config = dict(
    arch='wavenet',
    model='audio embedding model',
    dataset='short made-up English sentences, spoken by a formant synthesiser in many voices',
    train_examples=26041,
    gain_aug_db=6,
    time_shift_ms=50,
    input='waveform_16khz',
    targets=['sentence kind'],
    num_classes=3,
    embedding_dim=128,
    norm='groupnorm',
    weight_standardization=True,
    depths=[10],
    kernel_size=3,
    wave_channels=96,
    wave_strides=[10, 4, 4],
    widths=[384],
    am_softmax_margin=0.1,
    am_softmax_scale=30,
    init='orthogonal',
    residual_init='none',
    optimizer='normuon',
    muon_scale='spectral',
    learning_rate=0.018,
    momentum=0.85,
    nesterov=False,
    orthogonalizer='newton_schulz_5',
    adamw_lr_other_params=0.0018,
    max_steps=8300,
    batch_size=64,
    epochs=20.4,
    lr_schedule='wsd',
    decay_fraction=0.2,
    final_lr_fraction=0.05,
    warmup_steps=830,
    weight_decay=0.01,
    adamw_weight_decay_other_params=0.01,
)
Rows from block 6, named by matrix and row number. Rows with one number belong to one channel. Each number is 128 + 24 x the weight over its row's rms, rounded and kept within 0 to 255. All counts start at 0. Numbers have three digits each. After the name is the row's rms in percent of the matrix's.
# filt: filter width-3 conv, dilation 2 (model.blocks.6.filt.weight, 384x384x3, standardized in use), inputs 70-104, a 3 kernel for each
# gate: gate width-3 conv, dilation 2 (model.blocks.6.gate.weight, 384x384x3, standardized in use), inputs 70-104, a 3 kernel for each
# out: residual pointwise conv (model.blocks.6.out.weight, 384x384x1, standardized in use, transposed), outputs 192-287
filt.283 087:143152101102130113157127126115101093156150120091145098126120133114150127111134132126125127123131111167127139125159080176124153049140099148125103120122127091132127082118113126138111109104113108096103140105096059118112127131126158153137115135101094139108141152125109110147139147145156140113063089135190165131079143162
filt.284 091:139117104142128134145118162143102099161122088136134165165130130140152120140111131187155150138130110157087112113137123151117153151133085133127105161154124148149145132115112148137140111121136127138139150146143128160133154189134116107106119148145137141157109085152080110144114100145099120176118120122145157129092143132
filt.285 099:110113124139161153150104137146144129149109117104172179153098130130154132148159121131108123123121124119140105140168186113122132196112083175135149160127122136147142105112118135128107152151150149157155138103135144173161119118118157076103112146120093103153155132112125118135099141156118128165123134120138162124123139126
filt.286 084:158126099138157110132122111098129128118092130111109122133154122153114114133095110141117120149150097131165110125123089089136138116099086092126101101138136118140095101105124128124128113149143082144151103125150113124122117135110134069095165148121144103112211161127144134145115133134113129097119110095134119113138158106
filt.287 112:107119103121133108101118116092138165064100149160148147144132170132091115099148119117092112144109103133144136089099135153134123142150084130094131124098135200158114155110135110110089092093134141116152118120125178157117138100125088122165150153100106172129112132107139136103125148142147135133134160159103169185139128131
filt.288 096:128105137120134150127122129131128172109119152188188171115161125126127155127143118105132138097110142126147146125074097120122181154100094121099129129106153121121113140112136103172140114100149079120163136135162152122150127136107143189138137133150140130165109152136119117138121097086142165137128129161140147155105113144
filt.289 103:170155120132132106129103117107130109144123119093081118172157140135162156126128092148112148129124102089147148156144147135129094122124171135123107143092125124140143125161133114117120115117156153158170180129125108151182121143143111126114103093130130128125166137139121107145177110133170142057106114126081119126101108108
filt.290 130:158155103118132122111131136137161179168161102119125142105135126118111127102091105084106138159112151142130139123116099106133110110107111156130133126151141158133101102135113165139156166154148134127133090115162119115122151147177116151127140115122147169124103096098095177151121153132072108133120119108137175143096110121
filt.291 109:139172109115157119161158126122167138143109203096105111131131121152135121123123143132127153146134197127157115121125116090109138126156154137127145101127126133146135135101154125132141128138143146128149105147082085120092151117102134145106130146173110174143140082141137127101144153124163129120131157080141138162085096083
filt.292 104:135151129136149146110077135136156122130129163144155098152115126120133151115094139099091133146140133110124145112123107139142131167134122130151120165140110106108136106110110153124142124102129109081120104098144105099125157128140132129127153165089156140122098084078121124134120108122115133110141128123131130106089124111
filt.293 087:153111132136122108108096147108128124099181141130136136085114142116147099129112100077121097108138123127134091115096161126133144146120112098113142109170146086149159132152106131118117114140140143122140106104174140130108143144107132110140108094099120135156099107164117111185123106120110070098150123151097130118140152167
filt.294 099:074126107127131134101128108111115092125119102105116096085138130147137108101077079149133134104079109114140146137118080146104100161145103148153129132140129126150120126165157112134157106131156178175147116159136129104107143113114183123132159116117155156163118152115109117117136134129135136094139106130140116120149141157
filt.295 095:150117165109129125163163131110150131136122106104117136090137150157139127130127116118129143150120123132178144152169125146120143126108084112109121137125153143134112138124116137119143121150138083096110140198142121130162175159143132154132133137153130117158119145199142131088118114116119121110125129091130116147089086109
filt.296 096:126105107117143151184157100132137125127121109147156168117155111149138109102147147147125147112126106093198176157168145150113134126106086120122139152129106143134083119112156147149138111144142128106128105145139117170143131119130133118138137157113122153123099139167122145109102178138156129100142131074120155145097106095
filt.297 103:158104098119126127166137123116147115111095152098115119142151161120118114164116156150131150113127175132145138154131104151135075123151149125106121133155124124126138133145108115152074134116134131112109111142103160143165106112113148133107128111116140122135120174103137114144150116115106118131033137168129144125151115129
filt.298 098:120093160142153135164157131120149114129124110118105122134122147100124140143151144097151100145122098128128146124121103122110090150145103121087112107117134109145143132146115128118151124105128130116125134113137116146102149150119105115120105152161173115086156155084132125128082114128149174108115137108137149171125159128
filt.299 107:154125138126092100107154127144114151111113115099114155117090126131099135168167136130088090176135112110107130077117152113118117161141063129129129120145091170123125143113094114077135120152143113126109135153136091139181112146163112094142084122113085091147117139103127160101098067121139114169100114118150134130057153107
filt.300 093:110097076117125129146168113124168105103126102130094123141149121136141147113138130118109127102105128127133133084131121114131173110109121121135127115132143072120086125138123168130140101136132122122152110176102097137127140138104193093119131126121090108103140143161114125118139131119146131089106122117141119146133101099
filt.301 123:094146152131094127139125130122112119125096105176125104168128121146117080103169171155147139132084134132106117132145113159132123142097130104155144130115136133136115134141118128106167103100146129114155103142170145125147131110129083115145133132097159100100136122152120129176144117129149180152145063125131124142160173114
filt.302 097:185166076156146114168120148097128171106156142146174130101119104136137151129125126144113173127100146128071083109104085106134133074126110145139140128140158150121103139130120123153140128105129106137109113109139116097158105110123118128129160137129101098134153113142140159096114105096137139114138114113101133147089163124
filt.303 092:077134120132149147118156091173164143075132079160153126085151150126151124093114123133135132152147126134170167141161147116116064141124146147134114125119155115128121135138139127154127120123152110127146109138142119185176141118162143137124132129150081129138146151149142132133154134085118166117121129099121122140108123185
filt.304 100:128130124154103139154146123147118116115137117168130170116103142142152179154137116107145149112113130130114111132117133113091125142109102138133139152098121111098122127160149120143135129150138124154152132090153137116113120134146128164142105112141149127170151115139127102076105137136113107090155115106104181151094142111
filt.305 103:124142143130126129131150147096139136115138103117117095100114114087108119136124144106081132085133155154130143091128101113110113124126100131126143085106121119117155142112164166161125155136144091149128155147143132135119099108110116140154120159155134143133088110160078097136114093093173087106095135124105132122101110122
filt.306 103:139150112153140113140127139178175134182126109139156097106101100143131146121101143098159121129093123128118119154132130130139133171122070135126151151107140115132105112151122113124147154150147115100116130084126114120141139115084149183117144141146140110104109144132138127144088154171069118130135146130115116121137119083
filt.307 101:155109093130142125130131143129110131110158129130149126142124143126136147082091103138157130122130134122124095167145135132121128137120111143135134085131161150171114129140096119154161129120149117114126127126149147133133154117138096150153122123148154158098131102091145122130124124168115089139136121142153092102119171188
filt.308 105:122149145129140094123114099121124137107127156165127118137134113122114096095145128139128130130055118130078102129143146127112189113100120107128162117130143064079108137136148119155148090091133151112104129127148108124119174157116178125138115143137105100117139084098134143117128152126132120128124146104081127124116081159
filt.309 098:143175118089137138162102086141133158091101175153124091102142120141132134140127139107134155113141117108137136158140141177172140112088108104130155164138125134152103102136129104141124144137137105172131152139138083126137131139154161122107121080115103120129200172135134112109129136131145122146154126124126116102135143139
filt.310 093:176156133156133136104079114061118118141151123141107147133121134134161144143087145151134113165144131113127117093126164132111135101170144102134118119145107125154122137139133109119115109128147096132118135113123098135145135133140106108179135143182153179142150173151149169142128106132113106122121134107148142084144150156
filt.311 099:097165158132126137127119136103148102129136139076078129108119148143118143089140161133136093139128139109123137135159119073177138136166080158140110185130164120150114112130131123106149129118122131117153093103167139103116125119101130107106131158102110131092119139133098086151112088132133151138110140151132103123091115131
filt.312 101:131109116135121135145132112138126158128141116094095122116130089112102076130126163147142157149173146146125165082143088116117154150141116137122114150126133125119131106140119134102120157121124104133143113127136122143166117075134167169061117122107126077099180163101137129118140098117135133117160123162137133138138094145
filt.313 106:127118092119109117170136135107116153121096068141160184088134098120121116148141177086179148116102089150143140135144187147153090094090093139140121106130138151197126102144151123100187153157137105091151162126106105105122105125102150111131125131137119133104153106063125128094156131184171108097108099110152114077118149084
filt.314 093:160136170131117139136129147155118140093134138127114098161152140111116138139125146101128139135094126125129097138104124065098137140117173114139134113116095129110138133101137150162143160148163146147116138139137132119123130110095105155084128153151093096111134121091098126147164128142202145140150108124122134129119074075
filt.315 090:186121112132102140146145133099149125082133107131142163104118166109122112144140155140156159139055091156133116101104108111123167137138087126085115112127094122148182100100124130146158109133118103086088121080125110190113141090106099099127138154099106098081160161153118113153127129132116108114118133110132140106139098122
filt.316 106:122068111115137104165163134134118151125146136123134138082108088128125141150087100107111193141129155150133108144111145142137109151098111139124092134129111143134147154096141105119178114085149108070138162108105158099152140114164127157133090155104117108140157101065102147157125167143130148122171154135106124119122098183
filt.317 122:148163122145117124096126117114153105125094130106124163109129117129148130116177149125096148156145147125122139109094111135139148090104109108085085143108139139100087139127123107112155135124101102133096148143149130101161152164170091085128127135106124147121096094107171160110148128147144086172126114154091143128121151062
filt.318 107:132117096139122142131153126122145153108116117136130143124112090129086116147135110159082117139153063132152130116113136120151118115128138127172195099102135107126106131143161108124152124181131135132149093158137153154108138119118158177128138110093126140159089113192139141131087111100103137090154094073125126099141129158
filt.319 088:122131162139115124121106177101161143199165147112109128136110143117116108115145139115116134092121111087149145152115117154140129169139089088103166139121144125133111144133146151131137154103149117139125147127120134141145104151118162137138165124114120115100130136150164140127131139136095063119121150155098113159140118130
filt.320 098:158125125133110126145120130149159113158135164139151113129149090099117109134111126140138159123120172165136153108085138125122138090136166150118114124098117098139104147116138156146101135156136182146144154121137155152155113122145148142163087107100109070090086110135137126145124129110139116126081067132141113114144172118
filt.321 138:107109105115124125131100136157142156107094118112100148099140143138152141104134104121160146142119168131133085104136170110098127120133142069128150076143137075122132137119068112121141121130113146142142108123179122113174137105089130143126124135141144145149121102099154134121140114110110144164098138113091159131119136136
filt.322 095:095155134164150153120125164122119184114097109101130152154130117114155135117119136109094125128149132180137126115128165147117096104166080113121117109110123115138175150138145155136173109129169110120123132117134081100137147154119128124150095133113087099097096088099120139162130130138123141110111122134109143132092127119
filt.323 084:125148150142162124134090135136089156153161171122096184140114131113125123115123166154151125148124130127165161115116092142106136123172129146130130121096127158160113121117132110112107134157130110132105155158110137092138138095127131115179150096160140093117160130135134099112108112101119101113144130134177148115112104146
filt.324 093:131150169142146133122141119137161106187126118138128138148154137138135135132165132122128121101110068122138139143170145134112149142126121102156131141136147120121132124101117168155116166128102124112102120150101142143087084164132106103113127119163144154128150116135092093094151130110133090107135153122134131152172113158
gate.283 099:118110099128120121120078125144133092096096128122124118124183153160140191148105117133126154151143095127109111103102137146128139129120085144135107121135126123156143063127149154111090105126121116112114122122156136144112132094148129150104133147102107122069091073102160160179146131116133219192137134135122094065105051069
gate.284 109:140087120092126164160129112104142167141144122150158166118136158115144139117112128110165178103111133108137169125117125098152188109124165057068140133153103096135203118138158115100102097134134081139103112140152110113153138155151138100121133105136102115128102096087141130140145123075170084087126133122155121129141120125
gate.285 115:121159102138141145120110117138172162153142130099127108111132099110091112132110097132143151141146107069096092120125116138130060156169144116085116147123131153159129133156151106127125101127135141164139088109091126108153124150117156133095124122139170118078090083152099140107124123136123116104105110129108145157135113147
gate.286 127:136091116107141125135167121119140126107161100120115115124123113151144162135141102129146159084136130142115124096146143110127097138120150118114142111137135126073072115136137154149127150146099146149175111153120160095172156152093112112116121117106096120135129126136145149092107128177096120123112088135116139123153141096
gate.287 109:114128114169120120149142161133129145111101126124171168112153112129103143139121134168146116096114153113079164139160144098136103098122103133142122163173128137105119136112151128109102144135096141157090136137160088143119098114120111139065127139125154120121132139149099107123124082106091114107144143199100113129125148139
gate.288 106:144147082159140114165163138124093085126164099135124147148146121131127133113128099135135141175143158156146135172125142145122132105107117128146109107122131129140107170158156088143162123144120177160112086112127135117115132123120119148170130126157161169183154181195097104139116122115146128140168137150115099132127134151
gate.289 119:114111136123108143109084110135125145150121126100088061145100111142111124123143140146088069106120114094071113088102118126074141155108149078129133160115136134110129160134158141130124164090121131130104102142061090094111114140108128117107156167146139130112085087132159161148125131089102153109147152148169128109139156133
gate.290 111:114193104112121149124114156149180095106118118089145164125089070091133124141155092098154144147120151163131163105100141110105148149126134155191139105133138141127075139115163118150134137125081119136166142129095138133139135126169100118132076079076108124131159105115132162126101164157142150113156117137062121162132130096
gate.291 097:133179156148100114138116106123116120129125120109164081141133147123106128114133136147131114115104090098102143153191151121136117119118145182161144128153140130167160160136121132093126111146139138160134052116161147130118085149097124095123126150129169153147141179206115119083166141134156113130136079136134160128114119151
gate.292 111:137121153137119146136134162110144191154164198127108163088138121126132127095103137148125091125133128120117138117103076132092097087094116122133172158131143124118131107118150172173134161176167115120125116155164092114120130142151201142173115170132136133140131140096138125118092151159074122124080133137152121145117134143
gate.293 091:120144148149154143144135111112110143129143143160132141111124145123151141156094071120158112115146170104088125177159144129108152117151141128125126146127126165122119129120111153163129112121104102117145096108124115159146149135137124165154115090152122137126063031098127147147128155147102125175124114122132111090108095156
gate.294 110:139122110109138174161153165135123129103138141153099106128169112137151138127135124181176151102095134129119123101122151150134110177138121132128147142126124125109111104176125121146159138124143123130136113180154118127129114096117102102122121156127121129126099106100157115120156177201149147105146144120100133146150143133
gate.295 112:131165123114101097094145138106131125163125138136129145165162108159163182123126103068071117103114110112088076128114161140187167147144134136125121106126131144141128115127155092103141151142111148109121139138128106110110155098115128134120121126099173178101121162095116126148127148143116124124146140113104149130132149153
gate.296 109:106143089148137145127151138170142141166128116189135092112128136121151178132148138141123163111129188125164119116134170190162083169175134107120121117155145188121087124106114140141150091118115123128098113111127092164146126141139088104112131124141131103101114070118111126123099134086117144147072104104103125130147111068
gate.297 092:138159156151158121119120133124155094120127102101168127111089131110105140132173133089092111124124075130137115138114143131121149115134118148166103133092112105113137133134157119101166123149139114133117121091122155117146128143122169155129121138112103104183085098116109128124158134110138101114125146091119094138128115139
gate.298 098:140114170122137132086138150129098128156117120129114150139142162135131124108127144108132097110135148082145168088118132117131147147132108131124152114119117129107099107138140127137151119126141178150154156126118159141116101152159174174105122122111103118149088062162142158161109122166152142139132129119134112149123136118
gate.299 087:092091135102103135125142107172150136122170185130138109106100131125142142112103106119140127126144128130145131149131123122084089142106140142117145128108107147089123160166159152130127171112142111059142136162124127142117114159144038141165112138130162114136148108042134137132136146119073102108103143106109144099145132098
gate.300 111:096087145110107106125139132169153163106134145145153152107102107138121115177086106126085101137148108120172102142117159094142139141108140174145145107106141108108148166134151140146132115089093143093144121090078154147113094141138103114106075138107098099097115056139150157148131136160164144150110130126140122102117109113
gate.301 127:125145143132141109116142107109141151154130187131129127114109129102112126157157079127137119132168160156108126131127140132153148139153141123132102147104094100152156152170180160137143104149126145088083180093100111108090130118095164117133131118146115117118110156140130112094142102114140127164185159108164123118152158104
gate.302 090:139121134119138123122098168139122110133156153164175145136158122121108115187141133180124083113104087107118119162107121116119162110133131068126109076109132113111140100136143123163127130127123135100097149108138151102158127136114097128128108150146090175154122144105140137131138111107163113130157125129110139121174119173
gate.303 096:115113089078108117117149122146116125125101148165113079107117151076105146144142114096103114124115132121107069107123103124118148113130144131164137123119093121141154135141156117099132118090121118135144108147126119143149141133142116054106127136122133123150097129128109139111137128145106099132200145096101110119126119116
gate.304 091:142128149104099134157177144138144129127121116123129135128111183127148143145124129133161132133111166076100120133111123119126128108085128162115144107134125153097115111145126148159135119135095121130129135172154156127113125123127167145126139096103131135147048106101168148122183135199127083156139165120095142120144138137
gate.305 108:150124102110096137122114138164104094105105110128101087137133137098117136098104133094104112116122126102134132140142145118157139125160121103148148112164166119149175142141127126088096126143120124137122106099090112122138142089125113117117115126148180123144112137161138142116139112197105127141144134102115120153164147140
gate.306 101:132140129138115117157148187110152168124136130100106149130126112129112098114148114120107134152134097091108127133146158108184072144126130157118135135147164115144135119134069156177127120123137123098141117154143116114127123152127151141179114119121148115141148118140095082136139098139130124167090104141129104126112151235
gate.307 099:079087124127124110155142139088119153150112166137148163125134139173118110129158135094134127109122087117143129152110169154121181125148115086131134111110154132133113088113124164127129110141130152122128140122121129146143160111105158139150110140137118157147117145182149148169162112147160130135150104087158113101136123161
gate.308 113:130156135109107173119135144116112109098106112158147092141155171149114143132093096104102110176149140094121147100152128123124148114098115126147112139117115073107174088133168109142118111140150152104152139142126146143141125098118123154111107135154114138113136153076116123136100130172157114117109095110105143081084142153
gate.309 118:178137121129142111105143160126165131085113121136126114128095119129120147136110111119131106147145134098108108129114114163154122117137102124106110116161099174115095127165146162143148132132091117177141129131109111090084132133157136166121114112136140136121132158117147165122138135126132157150151163094109148146140146096
gate.310 092:166123134143143134137144134177149150146102073195196174118126106129113120174126133155139118096114134177129160143156141124140108133109124105128126132121136082149133161122134162156173148106104122107165140099126123129151115090113161144143113156145137119155151115127142151120133109113152143089178140102152137149146174119
gate.311 094:107095138149140090138134112142110148132124118131090109143130144131127134168114122108150092134157176157165119117128111092131141189153141160122168079113165130120116148116122146151121124127171124107135139138159168125111151178119112129155108113114140147106109098123128119152142115115134111140111086110144140183103121156
gate.312 109:097075144146160147133155158110105139138100167099108094117144108137121155132126142154099101123151141113115164140122115083130138149165144097099101138114125118194151118172101156129128149161178061154153077134110135179115115108133169137125107100139145107120112151093123136081154176144145135110108137111146115110121122108
gate.313 080:118114163145135133129122115159176147135127125113133134128123118133105144137146141119133104116127152169149096130145099103173140137094115112145119125141080090128152142152149137165134111127068119166149082136151123122104133128125126117123085106111139109146122137107102124152146131135167128134137115094138109107168135103
gate.314 079:180089118144143144126144168116146143134099143165131120092106104117107125167116140164144115154142099144130187143145173153152121115109090137160146131160154171132127151142153114113127152160118107117112155102143139136114125170137117114090085134119129074158172162150122094114143103107107122110125109102116102103164160114
gate.315 090:176112149127130119137142093115138150135160130195138114114146133123116127145121080144119146105120135162149133104120118132105090183161124071154135144123165113104098141127132123120127183157155110138135104142119122169130105086132134174117099108144163125103117082153089108125093089101068058107171156137120143147147154144
gate.316 092:149136129097133136160146106161168153146146160153149148117115119129175144157144124137089123098163124141125158096116130089090116112142132072143105102158144074137153173144134120145124155130127158105082113143134148166136142154139086101101129124181102145145071128091118161142111132116095112102120130137092132127155174139
gate.317 122:152124121131143126136096175131097126126105088135108065131131152158127132110112142119126112134164135197153102101107117149134125134146173142135123138145120122131122152153137153126132102102133145087165123112109131145133161186135166125097098107170168130134102181188128184143114105107132188151110098124187157093149162140
gate.318 094:080126099119130137143113137190187132161162090077087154156092087106131134102140112123112151138116116134148156109118103100119158136150100107151142089134129136139112172156165154160161109127119140142096126103105175138095132177159119134132115129151109120126148149145140120150128105141099115112095101107094111127114175105
gate.319 145:126118121129129123120086103128169074154088110125160110126122132110126117130139141132135139142112123160150147115139118141132144126115138109105122117127108148151143128107096122134101144137157113132158106130134082133124118088132201146091110141162126100146153140136132151144139133089145181124112094114113116118177140141
gate.320 100:153102129095128130096120106117122112114114122161077081091139120118120114128082119126106140169178182143141138134147161176108128145161138113086161113133130147126133143140127124161133125135129122135165133124117138115117130136144120122186134141098168144120126152128158119115133141165152117110177130139137116161221146117
gate.321 123:162128114129125134072085135109152120152112145121114118145120158138092128165141104085110173121103110103095090122152111140132127172140136138160146111141120134118079129099121149138109077115113145108150167163171143165135174106149133107121158124112157129095114137095124145152111104130131168104167131125152156109122125102
gate.322 111:117102111137126142115134148184145145089139138148105129140145132120150136124146127145144144124191155175158148167134145154153181108142137138112121133105120155113081127140140131117107129109132137136129084098122135129078146146121154141144090120154130082132163163156173110119134117131152090089098105121128130111158115117
gate.323 095:117168187150136129122150116140131128094105164099082147162128134163123126130132159135119124151128112111131152139150119106064102136145128149115092143149145080095128115142111129116166120142103113133172110137150167127155143170168140161134127135099096116086141110117151160143126105130179148143130143138115092118124077069
gate.324 083:178123119131126123110132152123107106131164106149156137073117149125168130151130101139150094134129117142135133199195187082132089168137157159104135128143109168154158132116086114117122123106094150163165160134166156133104107148120107079153134144123145136134140111076151102141163140138081139116165159155108131167125097112
out.283 104:105136110121142119129099116135100102130131150145137105187120158117105129154115122166151153114112136127149122109098153113131155158129119119094111127125133120135190137142113091162154137158140120163121141091190140124114156139104072094158145094147122125143133125169136167141118135112116140145
out.284 110:155113151124139122120139133106171116112101142117152145145145164105102149141100115123092148143148158174092130169163141105115112104135149124128137153156180170095143130152157120106119132103123142071113110132149138138147118128130143154112117085118150184093138140073107125127197125141078120133
out.285 093:132129111092108087081109119100163169086110132126165100113132141140174126111161147110144123153121165096103105110089143121129140127143143139119082143140170119141098108121119119080128126085110132090166100089152143117157110139145164117093139083115148147085092107112124122154071135119097130114
out.286 102:138147144132134111105147133127134087134134120118087129146113136125195129126093137122166119121114122112138131113112073125148138125123103113133138124130143067169097133131129142151189120103149106111142097146077165136126145122120111134120178191130153094114148157124126125124140104138132121130
out.287 095:092129135158132129137107126127155108122136136111121198102124173153161116135097144163140105141143095090147111131122143137087149157162130152117125135123121142106138099111132133102173134157144110129127108131140144124079137124121125158127149147101125116161077117174103074129175130128142155119
out.288 105:113125129084159143177120089094120103184163110139105129151093129142123158119090130106145063125115106112076172098121120137119103076113096125131101110092129115090098147149148153080148111142144158132118119153102128122111139142140079103118121140094117165128136130063116134143167151094057151135
out.289 099:156140132155138111103149137129139086184123185138093150148104110125119125143153172155096125169124144095141116139168152136160143131120132118113178090088113094093134133093127134114149094123158162114091114183093128142140127135084062094158123128093137144118082111113135131114132140124132148153
out.290 098:133141133151113135089127168117095160117152134136143153126144172173080105125139145141152099108097115128151099097152115136130095159137140139160113127155139196110106137136130132122129122116136132127160105103083114142170156122152212166125121121186148101125137111126085105148098105128089123132
out.291 092:144152146096149135129121129119122147110134136108177110097160110129131107112101093146131156153106138126140138137134115113164054086121147124113135138133110112129145120121131082110129117177134124167122124159138128114153122164097112098142132153146126127120079156146128073137137124138074162123
out.292 099:104150130164121105148122145138138153162144131114106181088110167158064129159137122112141120120124152141120132147125137130138144123117123150131103115128102166146147133125123174114125131173148104130113118139174103131141158121129126147122109110089149169085117151141127123105084139138141126141
out.293 100:111069135093125116141146147086154176150132137096168160142155111149185086112103111130113159122112144151108112093144127114149116125157157143095147135112113169088135127085159142110082153098163099146128063148128138090166099117113157102132117145089109120105109130082159121158113138123124163131
out.294 098:139134137120154118141150124114116104121089094132080103131082106112072117114120076137163167142131139120128058154155106118195132116102145123137132134143155134136118106124145098148143139154133097153132108128116145092118105162172138149116111125123127132136076106133098154151137103145158119141
out.295 097:088118118085126125121111094104151109136164158137120131089126117150123123132155121130109077119114149103166085145181137077123098108123142119163128123156125142139131120160125141141080105114114144122125112136140137145147117134127132112135174082123140144127136116132125091137126117121132069089
out.296 101:187096151174135143125099146157115167099135112132078117118130159142126131120131139112080161110171170130108132099117114163138120063157110124125139136125120135100157126088162152158150142135132135165154094123144128123049116101115150161162129158125125091134129104147115126163130149132102113168
out.297 103:138107200114139156089162125100125090143133097129124127138111119180195123135151109130070182121119119129154162077118102118147133094133123134145145129134154135098094119127124170131149140140122130126123185158170113115136113144074144132106106093137136119107114151141130153131123125139156128122
out.298 101:061071131099149169164132126111125147119149112111119145110172121144119127125117150121148115191088091120140119175128114114156153134145108113110125140101099110158156129101097114109114147102126119113163153110117153120120128106111109141126154101096140160112178121137096114140118105117157162149
out.299 099:125134126192093115106119136118137113158135115129160149155146085155105105124159115107101165104124092132150124114132111142067143135113084139142134142148124144103123128119130063103107143095126131164138171111100136140118137134127157106125109170106145136122136128174099153112117132136157132135
out.300 105:110174114095119153155134117167142119108124080142116126132152128135217162172076102152137171132107124119181124174160117112147129161158131132126158154135123179109132118147114127119089118156102117115114169138134122130137136143061137071127133165161119115143176137131153143091118137129104142145
out.301 099:116158121076130118129112117123111127118129190133119154081116095069155134114118151145141149117109126139116121201150113120112150118131118124133140115125102070125161140132122138139145140151129111135098118122147114092114132114159116169093111116135122137161104136096110126117146122112108148145
out.302 107:126133106196138144057153146126097159129143147122168093109150115161138160151156083143156093079121159127117100118105121142096129121118125148104170139116133107142162144113135079171147134126121126143134136109110147104124125144085142119126165130109123140129134122072099143139154123133097126122
out.303 101:097121153157179152101120114123096091168110101134108132121129122107141104119109109139139126099145149129142123138162130108170162103163170142134121137122132105112068112192133135100140108141153148134130096138121091142124112133147149115089112101116106133160068167140178117105138108125101128135
out.304 091:136155113093149121160182141130141106153104128103180133128136102134157129121114143113177064096118183147131136079152176136140090134145137105111109131099118139132107158122137127127125162170147127168127148180144142134093134149160158099109122147177123144129097133153113101120091123149123144164
out.305 103:126147116098129166159158109151132128144127143118072145141106126116094115134129112133141108157125123130138118091146120137169117134119132128119113147148152151126152139131123145079137115123154135152123130143168136127143137113152099155138182115112126114148167161105121136097099137140122161118
out.306 099:128138157114123126180133109118145178125110091087115108154120100126082124155113128120145134128150128120147162130145150104115136128104163139133146138185143127118132113163123150157157126127121146134094071120108158138104134158109156109144139136167121117115134136130154120129144104114129112156
out.307 102:110106145165110105110137131172133123105108163110100099110170117154115136143105132124102120120115145106070103112183134135164133124123096105092147145099137081134150144114133145140145102103138164092139198119094114138139143123152141131111128082173140118119116128102184113133119120107140130119
out.308 098:136109117096135111116111171098135126101156126116188114116096142131069139113146138135108088103125143126113099118124095088063148132138087118133134128081165111144112129183155146137146132148117142122085146143123135154123135141133164148160104158137119098076076138154134131148141121131121108127
out.309 094:097124117089116090147129122134147107094110151124067104128105130143122132127158113145066085109155142169110130164119139157107162149121154110157130152108139130133128138145125122147119126126126121114152152116114100125122155120128078126131101059121141153112167126130159155107110136106099144164
out.310 103:144126088106118127123157142125158122125140170152121127136150149106093141129135143094116131146148180099130114095128142109122119118107144122126164105113146110157181109118088127132078146129083107087084124140120139146130108149145119080122145142114111148116102132123148094101138120085129114096
out.311 096:121117107092155161123107118113130126083156145103133131109113163108154129135144133123125193125107192123089102116085056155093108127084100158127095123090136146117130112120102146142173106134152104120131129168159112106111097144121162111130120144131094071169164122151119161134098108115176115137
out.312 099:154150126152169112090131151120090151138135132140162125136151133083108113140133146163135113128142123118101134104133132116138144134111142134137101122144099126172133107100076146143105123101142144129103117109104148154124165116075176134123127165133125061135113117157142115133101099134126126119
out.313 100:126149114138127130148143117116147089106139110111131105136135110160086101109148093115116172146094128124138151185125093141103137113122141145126096137154115113132109123148122139127136105152137121141144170151135148131120122136163080144126129080110126159145135120144135128123109139107145122131
out.314 089:122124108175115156178104080105112127115128099100131160149127127124108119112074118137099146136111115118133155148092161097128131128150119111100105148107150149128179125133103143120153078153159124135144139116094150158147126135119112127110138087111160138122124133140147106101149122124140080127
out.315 105:119128127130095148154136145147126127096175178117125145097136153119166124139098176152159095164137197167122133100127102095137117122109142081132132141120137126104142135110173143174133129106122127161144134174148163124125097113145152122140142159141141150110163124137150125139140114137078121126
out.316 102:128117146150130138098130128103128109102132117132103103117155195135064122143101112113145126126150105135105118118129109146123143114122136149105103116160134097123121112093104101117119123125098080128098130092146117124089130134120112151114102107156119137123100159141111134122116104148126114111
out.317 091:099133121108086135128107114127123088095144160105148079150201184152186142148151154112137150125133142093116143081127145147110128135113144108159132137102112130110121125145124097132100139106131142142135160109077107134145142144051170117132153148114116119110133119095104128110125130114127117124
out.318 106:153154162090143147182111148138122111118147158161094107125138093088109162166154088138164149139132125155107144130135164113156111111135091121129087125128145131116160122076130169146138091143116129136136133143082110145102145153119159137123141101147118137130116139106084100129101139095150116141
out.319 105:148145145126129124119151139126128089130131158129089120137105068133154090123142133116147133129138123128132130094136186153123094125132103150134111109131127143129150134108139110126152094139128113139138161116128120103138155129102158107170140147093103123117123090130122139120110172123150073123
out.320 104:128163134108150115108154159103165081117131099139121127125111153118149142126143105122138168127103099145144147157135168109124089128127117132085112105152115139104138138136096169096126132107149163121102127115137131119168124146157068082144125143105122174123091090140140141154133142109076107122
out.321 093:135118117097137123079122116126126136144104153169172116124130104100131124118086140172145064140093091098152135125138143137127140109110088129109113129126128127096125124151139135177106125081123115146130090091134142149121109120165190086109115109150119120137127156076115119092085104168104114124
out.322 098:163162109137149112112123082133126095149097129152167124141129161132126156123136152124136123098103073144129144098099167112121138137093131122121119154082107102101141112158132127116109155130114159137075136184101127104141106125086131141138088096127120156148118112117117139162126157067089126122
out.323 103:147100140111134132128115132135128113123144147107143160125069098088102154167135138135177108122132190148115130085089095146130125110137113115137131114138128047115160147131122131108159123124137142133135146094114129133079156154167170134138137163123100171143126113115149110139137123126141147131
out.324 093:135122106083161159168112121113137147179132136153078164159061127095151115130161158105111099154124129112120128079151117146093117115092095179149138134157150138145095137080129139137133142105154135120098163187134121143141171113152129085127111125126163173154136121133124152120111124106104110136